python train.py --model="self-supervised image encoder" --dataset="pictures of board games with random positions, seen at a slant" --train_examples=97500 --image_size=32 --crop_scale_min=0.3 --horizontal_flip=false --translate=0.12 --color_jitter=0.6 --method="vicreg" --arch="pvt" --norm="layernorm" --norm_position="pre" --hidden_act="gelu" --mlp_ratio=2 --head_dim=16 --fused_qkv=false --qk_norm=false --parallel_block=false --inner_norm=false --drop_path=0.05 --patch_size=[2, 2] --depths=[2, 4, 4] --widths=[48, 96, 192] --projector_hidden=1024 --projector_out=1024 --projector_hidden_layers=1 --init="orthogonal" --residual_init="zero_last" --optimizer="adamw" --learning_rate=0.002 --beta1=0.9 --beta2=0.999 --eps=1e-06 --max_grad_norm=1.0 --max_steps=7200 --batch_size=256 --epochs=18.9 --lr_schedule="wsd_sqrt" --decay_fraction=0.4 --final_lr_fraction=0.01 --warmup_steps=720 --weight_decay=0.0
Rows from block 3 of a small self-supervised image encoder, named by matrix and row number. Rows with one number belong to one neuron. Each number is 128 + 24 x the weight over its row's rms, rounded and kept within 0 to 255. All counts start at 0. Numbers have three digits each. After the name is the row's rms in percent of the matrix's.
After each neuron's rows are labels from the 100 images, of 14848, where the neuron reaches its highest value: "strongest on" is what is common among them. Only what is clearly more common there than usual is listed. The data: pictures of board games with random positions, seen at a slant. In brackets: how many of the 100.
# fc1: MLP up (model.blocks.3.mlp.fc1.weight, 192x96), inputs 48-95
# fc2: MLP down (model.blocks.3.mlp.fc2.weight, 96x192, transposed), outputs 48-95

fc1.0 111:134179102155152122142131107110104133133128121101145130115145117143104139149139145123142160116162091083125141118135145090119119098105178124129163
fc2.0 128:133127094177119128140157092136130137156194133086127114144143148148139096143107165084115141121166124118137124156114122158129104159129144106124145
strongest on: nearly empty (67); digit grid (49)

fc1.189 095:116131112098089163127134145115128151109125121123118098114145140160149144086094120125110149162133072117133131149114133156132136118077127103155117
fc2.189 099:129190128108120165137120144113117136113119126114117132104117116161097115098118115066153118129153101097164124203163139147125129159085113127134107
strongest on: digit grid (60)

fc1.76 107:145130113123123111142076147160142137141144099096160111117086149172113115077143135144101153158117154166096107130122127136146159132160102121137095
fc2.76 087:127151138130136129132107137136109122118109123191100145107132092131082173125153100136151153141133139142140125135123120116148150130148138125112131
strongest on: noughts and crosses (81); nearly full (72)

fc1.66 104:147126126138106103148082120188115160145149099124125130137164139095124137110135147116125157135084089091144139095128123128131124116110171135084148
fc2.66 111:138079123107154154119097082106134117145108170123131128135117142134120158098126105134163111132163172134124145147118133165117101142152100131156172
strongest on: draughts (100)

fc1.112 102:093123113153150118114099119146147154161099115072132103162125133115148107165134112126176132096140097115147136138154097154111139161111155146119144
fc2.112 103:131156124106142169150093150113124128100094091087147082120145150144158134156129119100119110139156154121140110146159111183092104103105116129150141
strongest on: digit grid (68); nearly empty (60)

fc1.28 105:134151113088162107155080087129126106115138082150172154123129119155108112143134136167132145115165126110122083080149155137126124075142116140088130
fc2.28 106:114165147096140081142122110169097099122098115143105142132143106130113147087141107108163132150135153120135110115140142086193160110129142111121126
strongest on: discs in an upright rack (41)

fc1.72 078:121122133145138123148108099120127141111131118080154115131154155133156157118127173119126158103105080128133124110148143122090176125125165090118143
fc2.72 070:107120122123146119136124130130103193137146104177111138128125142121133145072146145103117125122142158116108164129112135079146144151132130145113123
strongest on: draughts (43)

fc1.103 102:110119158091131084119122141143137160112173117144109171129143113099151116163143136144147119106154101091175159146091123118123111140112177150142153
fc2.103 095:106103145183142111117147143159133160092176078142094153135122109162124127109126125096130141136152148092148120088118134105116115131133130117121140
strongest on: noughts and crosses (82)

fc1.145 108:157133106131122139120152092100121116130118127127147128126114119105151160110154174106149097104070115161152118136163160170160088139163158105116155
fc2.145 111:168110147118135092117142102146130109127166159150098141109101121140134145141086137146091135140101142092143152088087122088131130115104138099199135
strongest on: draughts (43); stones on a line grid (43)

fc1.12 102:169112088137133149176129144166101140111105177136142162137121155094107100132098151085174153158100109094099102098124176134128146122136140149108110
fc2.12 110:134121117130118154119143144139172101159158087137122117127159141073125118144143120161134075128125159140127162114140078146121164105136148093115100
strongest on: nearly empty (72); discs on a green board (68)

fc1.8 097:073171117122111122104105156127143104108080127090129089156160131119151104168130108103157105140124127121164109117143105108149123150114155143148124
fc2.8 096:084119140100118171140101165141147112098136124101138125154150150120179141136137150102101120121150142134123086114128148135121149094087122084135153
strongest on: nearly empty (61); stones on a line grid (56)

fc1.130 103:117134138102154142125119113108143142104087142178137086113120125187105139163105152101083155125145116178143115169144112130145106098132125107148110
fc2.130 111:138101133107217122112115128087109116144111159133120101156133110116128168121135124138148156139129157119148109096065129157117130135083143131127143
strongest on: noughts and crosses (87); nearly empty (62)

fc1.46 097:174121114181098162116112159153127156172099125133119141090141142138065085130120100090112141145133086143136111141129116165093108156167120129153150
fc2.46 095:171139107100174116125115139086103134130108133115133099147091134154119160133132135141109132103116128113152121132142105137093155119107131141140167
strongest on: digit grid (45)

fc1.75 106:163114158152155177139113113135101142129099110136148128147146138088089124117172142121161139138160127136100140128134138129116126128105102109109145
fc2.75 089:141126131119145165114112168129136134126101134122174108157126129111189136178131161164122122107106111151145129108123118123102104129102084122135124
strongest on: discs in an upright rack (41)

fc1.171 103:154138120126106160146147136098098150133130135143097120102128153095172174097178140076112133106107080132136130124127093123134173161113152102120106
fc2.171 106:116136127120163116188093144116162141147101115096172106142130159090166136122155113126153128093119106152137120126144121165123110103092138150100111
strongest on: discs in an upright rack (52)

fc1.191 095:093104175139114153156083105164110161131135105103127114131156102114155110161158146094135137105157103130148120100121120166110164115111162134099146
fc2.191 096:143067170154156152137120135140122139110113095089125145148077129164097109084124119108156136116120117107153146177149090161110122114159133182116129
strongest on: discs in an upright rack (64)

fc1.97 108:155136131120162143129103096132135127126121125123133153113157138084137137164137108080074112133136167110100152113104156125151126118109077127144104
fc2.97 112:110138136087141123130109147122148127098143119147110132113131124135140123099128109116108112122194152091134120104158140131139152094109177134159087
strongest on: discs on a green board (60); draughts (37)

fc1.69 087:132119140183088142140124133168119116118127075127121162115159143116136103117124087143157101143144149139136156096131121115124105206140077085108110
fc2.69 086:147163126162109080082133133163141141146169150147134117174113157091116115145150142167107156132082135099152119076070122103122120105084149104135108
strongest on: discs in an upright rack (97); nearly empty (75)

fc1.141 107:116133157098105115103131152138135153139138120141108164102103153128136129128119117119116161124110165186112120100130131156167105175132115136125126
fc2.141 117:113137091134163135141156120121159151142164098091152083135164155096171121178132125113143109100178101121130110145120122151117096110144163105137136
strongest on: nearly empty (75); digit grid (41)

fc1.99 106:118137163118104118094101128141132150125111140093124136107157155092147114143111157122145099170137125151154165131134136149136120109105126157110129
fc2.99 104:133120144168124121127092143126127157080123089125113174120101103184097130144110129102141127124101109125095104103157122099162071113124145122143142
strongest on: noughts and crosses (75)

fc1.10 090:094123179114141122115120157121170110113101119121109124117160112168134153114115091082174114101151148129116171132121072113133138156117129169142134
fc2.10 085:119137102116139149122121155136121141099152111172171091156103134134131084109150066156195123118167145102140140116093122189173088137123087139104129
strongest on: noughts and crosses (45)

fc1.87 117:153158126114122110101135132124128117107159135169152123057125122111142153135124160121102086137108131099117096153134145131110129106133163092105142
fc2.87 111:129118130120130112103137106102093108138129185171094107110131114151106123141111124129086157137107092121130119108081119121127178104155186147157133
strongest on: stones on a line grid (59)

fc1.133 107:149133112158157109118177105107155140131125135147116073130109138134141138138131131106094086147129172097158129128075135147134121138152137126143095
fc2.133 096:136129112071177145154100144147130118114093114102160092131111170129158132130140109144137096126144157133103123143139143153128122106075107142157101
strongest on: discs on a green board (36)

fc1.21 087:119133144120092130109139168104134127142120120113115106111128145129094090204111104124119116149123131137110174118141116119149157119145127147159136
fc2.21 084:128173136107110170140130121124122134126085055121125122121124136147141141079151097107163121137133104150128169142110125119085148110086117094130141
strongest on: draughts (76)

fc1.20 088:111175132127122087137124170124181117104115092131125145083124113129136114168116142091097143130094099094125119103123149146119129093094104106108149
fc2.20 087:149089138180137124126148115158102096151178146118125136107116106127100129184084118148103156159095133085095101138118107141119120143128111123111137
strongest on: stones on a line grid (88); nearly full (72); first side has more (70)

fc1.129 093:113082089079144090133160139092152108148162121146100131112109108121114158103108110121132138120117138119123119135154106127126125071144125142114110
fc2.129 092:105118137135132184131132111082102104113114113148113119086115148186111144139128075178123118123158115130132143132126133167154132095125110135188107
strongest on: nearly empty (60); noughts and crosses (43)

fc1.95 080:124121144112145100167126135126108128194104156118117131120131128078135099081139135093105186145117112133101083139152125152127159104127161158108176
fc2.95 081:122095090155117147145194104125166056139145166150112146101138142114117174115128128138108087153152150130132128104137112113124165104114098139150126
strongest on: nearly empty (92); noughts and crosses (67)

fc1.14 097:080112114137112123114158152110149096101140131134079115140120114148112131094138161132107122150152131160126102136133117083154162127084163144113139
fc2.14 092:155156146140100145135148112141152143101091096142137134098143133166125113113120134133106109115127082131146157168177112096124149164178116131146104
strongest on: stones on a line grid (80)

fc1.15 100:117115106127130140131135124137114094121102138114098126163099096171133178136132116136119137156166142095136114176142157118109129105080147136155122
fc2.15 099:148141131111155116174082119137140138131125105080183082113155142127153125136138093132133109113126137111113150172164107127096126123103099145088150
strongest on: nearly empty (68); digit grid (46)

fc1.84 100:114134070137092150089129110129106127111146183154091155172127123153115107061136143161135147126130124112146104144117157111131128155159093093151123
fc2.84 094:149141099130107128113124149144110100115144161138107120105124130134125138156173129150133120125171149141154084140150141090138108134097108116147138
strongest on: discs in an upright rack (35)

fc1.79 083:100153106117114151148103117166090121113094097159132131065127152135119118110104124109111126131137137118131118134179172107116106143135170116139103
fc2.79 083:088109133130124110166129142120146145114140159142089157114102091154109132118133120084091120153146149112068100168191167099115164126130136144138132
strongest on: digit grid (70)

fc1.54 089:129114125178119143125125095107123096070151107145119131172114086126131122109136136136144102154172113150133133137137139116129143134135173119126111
fc2.54 087:128175143129160094153105095159150158146124108090142118097141142130144108101121137134160104129145127171135120135166132139105156150113133104151101
strongest on: nearly empty (68)

fc1.154 079:119121139125100133127149123121115124089146161106105155155113104115150149104096145081160118129141105113116128130106126066178133142151086094105098
fc2.154 066:147060118125141140166157132128141086100164149177145125144105142120140125136121182130126123113140161109115165097162131134140152136148100157114126
strongest on: digit grid (87)

fc1.155 086:088095117121103150104118175113098135117140150118117147140150187106131152134124141112115106138151091141094154152144114161088135116085132144159165
fc2.155 097:114090107133103128106124122170118094149111170157113145125116131127115155095115068127140128144105174145095128113147139133140110113145113160104141
strongest on: nearly full (63); discs on a green board (42)

fc1.47 100:110111088154133157139158119104180116128130120083121123102126135070103111128136109094155101123096100151139166140101140079120093151113145105134130
fc2.47 104:120138143092133155122131138143124106108076131117133125166139129097148162104143082143156107115104166161143130154128137129144141105104110097099132
strongest on: nearly full (62); discs on a green board (44)

fc1.71 111:112160102159110155079151109144141106125120118114134156153139118155137076160091092148102133134105148106141136123128112135167072157114156171142116
fc2.71 105:124137104109168137163113182133120106115086121097153098115159137090156163133191093128117120125147139132100090102161132136115163101124117135156117
strongest on: discs in an upright rack (48)

fc1.132 099:116120091152135159127193135127095138109121138119096111125128098119154122117118106113095147151153140141092105151088131169115128114144122126145123
fc2.132 097:119137106131131108122077142110110146144129119097175109104167152138137127175149139140166149103143104105106123148165120137162092140149118156098169
strongest on: draughts (39)

fc1.152 100:145076147109180144092133095107138078114116143128087164095104147125153160101140107130120120119148135142138109119133093105107147072082117156180119
fc2.152 103:117086172125151143172092080172132168138112082118144105154118120091119103102148103113168144116139152109168130159117101159136118139107128168093145
strongest on: noughts and crosses (52)

fc1.34 105:101140122119187113074102098120138118133116132116073126182104116134141133127140105138164092130127137089157156135096109106105119090121128160173132
fc2.34 121:092134131132159109138109124117149160136095103144143100157107122099116143106139085132149106122118123167103102129109119157125125086132183126108108
strongest on: noughts and crosses (79)

fc1.30 087:151071128137132146110121114131068119133093114123101111119117125138143115135153099111099129146170132140167105086147136134129088189113092107107127
fc2.30 089:094105137089124142123139154135063125098133153106139123131116143127136117100121102132204161137084127151103127091100163138152136117084096110151150
strongest on: stones on a line grid (70)

fc1.100 112:106144107130124121091115121167146120101138156097118143117156159107143128142113168127145102159090128102207170107152121151164157135115119136122102
fc2.100 110:116132126133096087120111152136126158115093147115129123112130141147143123159122162138135123119092140166108133136148122104156106103150128143107145
strongest on: noughts and crosses (100); more pieces: equal (26)

fc1.68 105:105123105116118155114146143096196126101174158134094152127154109121138128115119114108105126096105122152124138156138120150116122103110126182145136
fc2.68 111:126142106107085155112142105135184143121171121129112132119159120114146089144103132132130097111168155138135157155081118176154109120088124100123153
strongest on: nearly empty (68); noughts and crosses (36)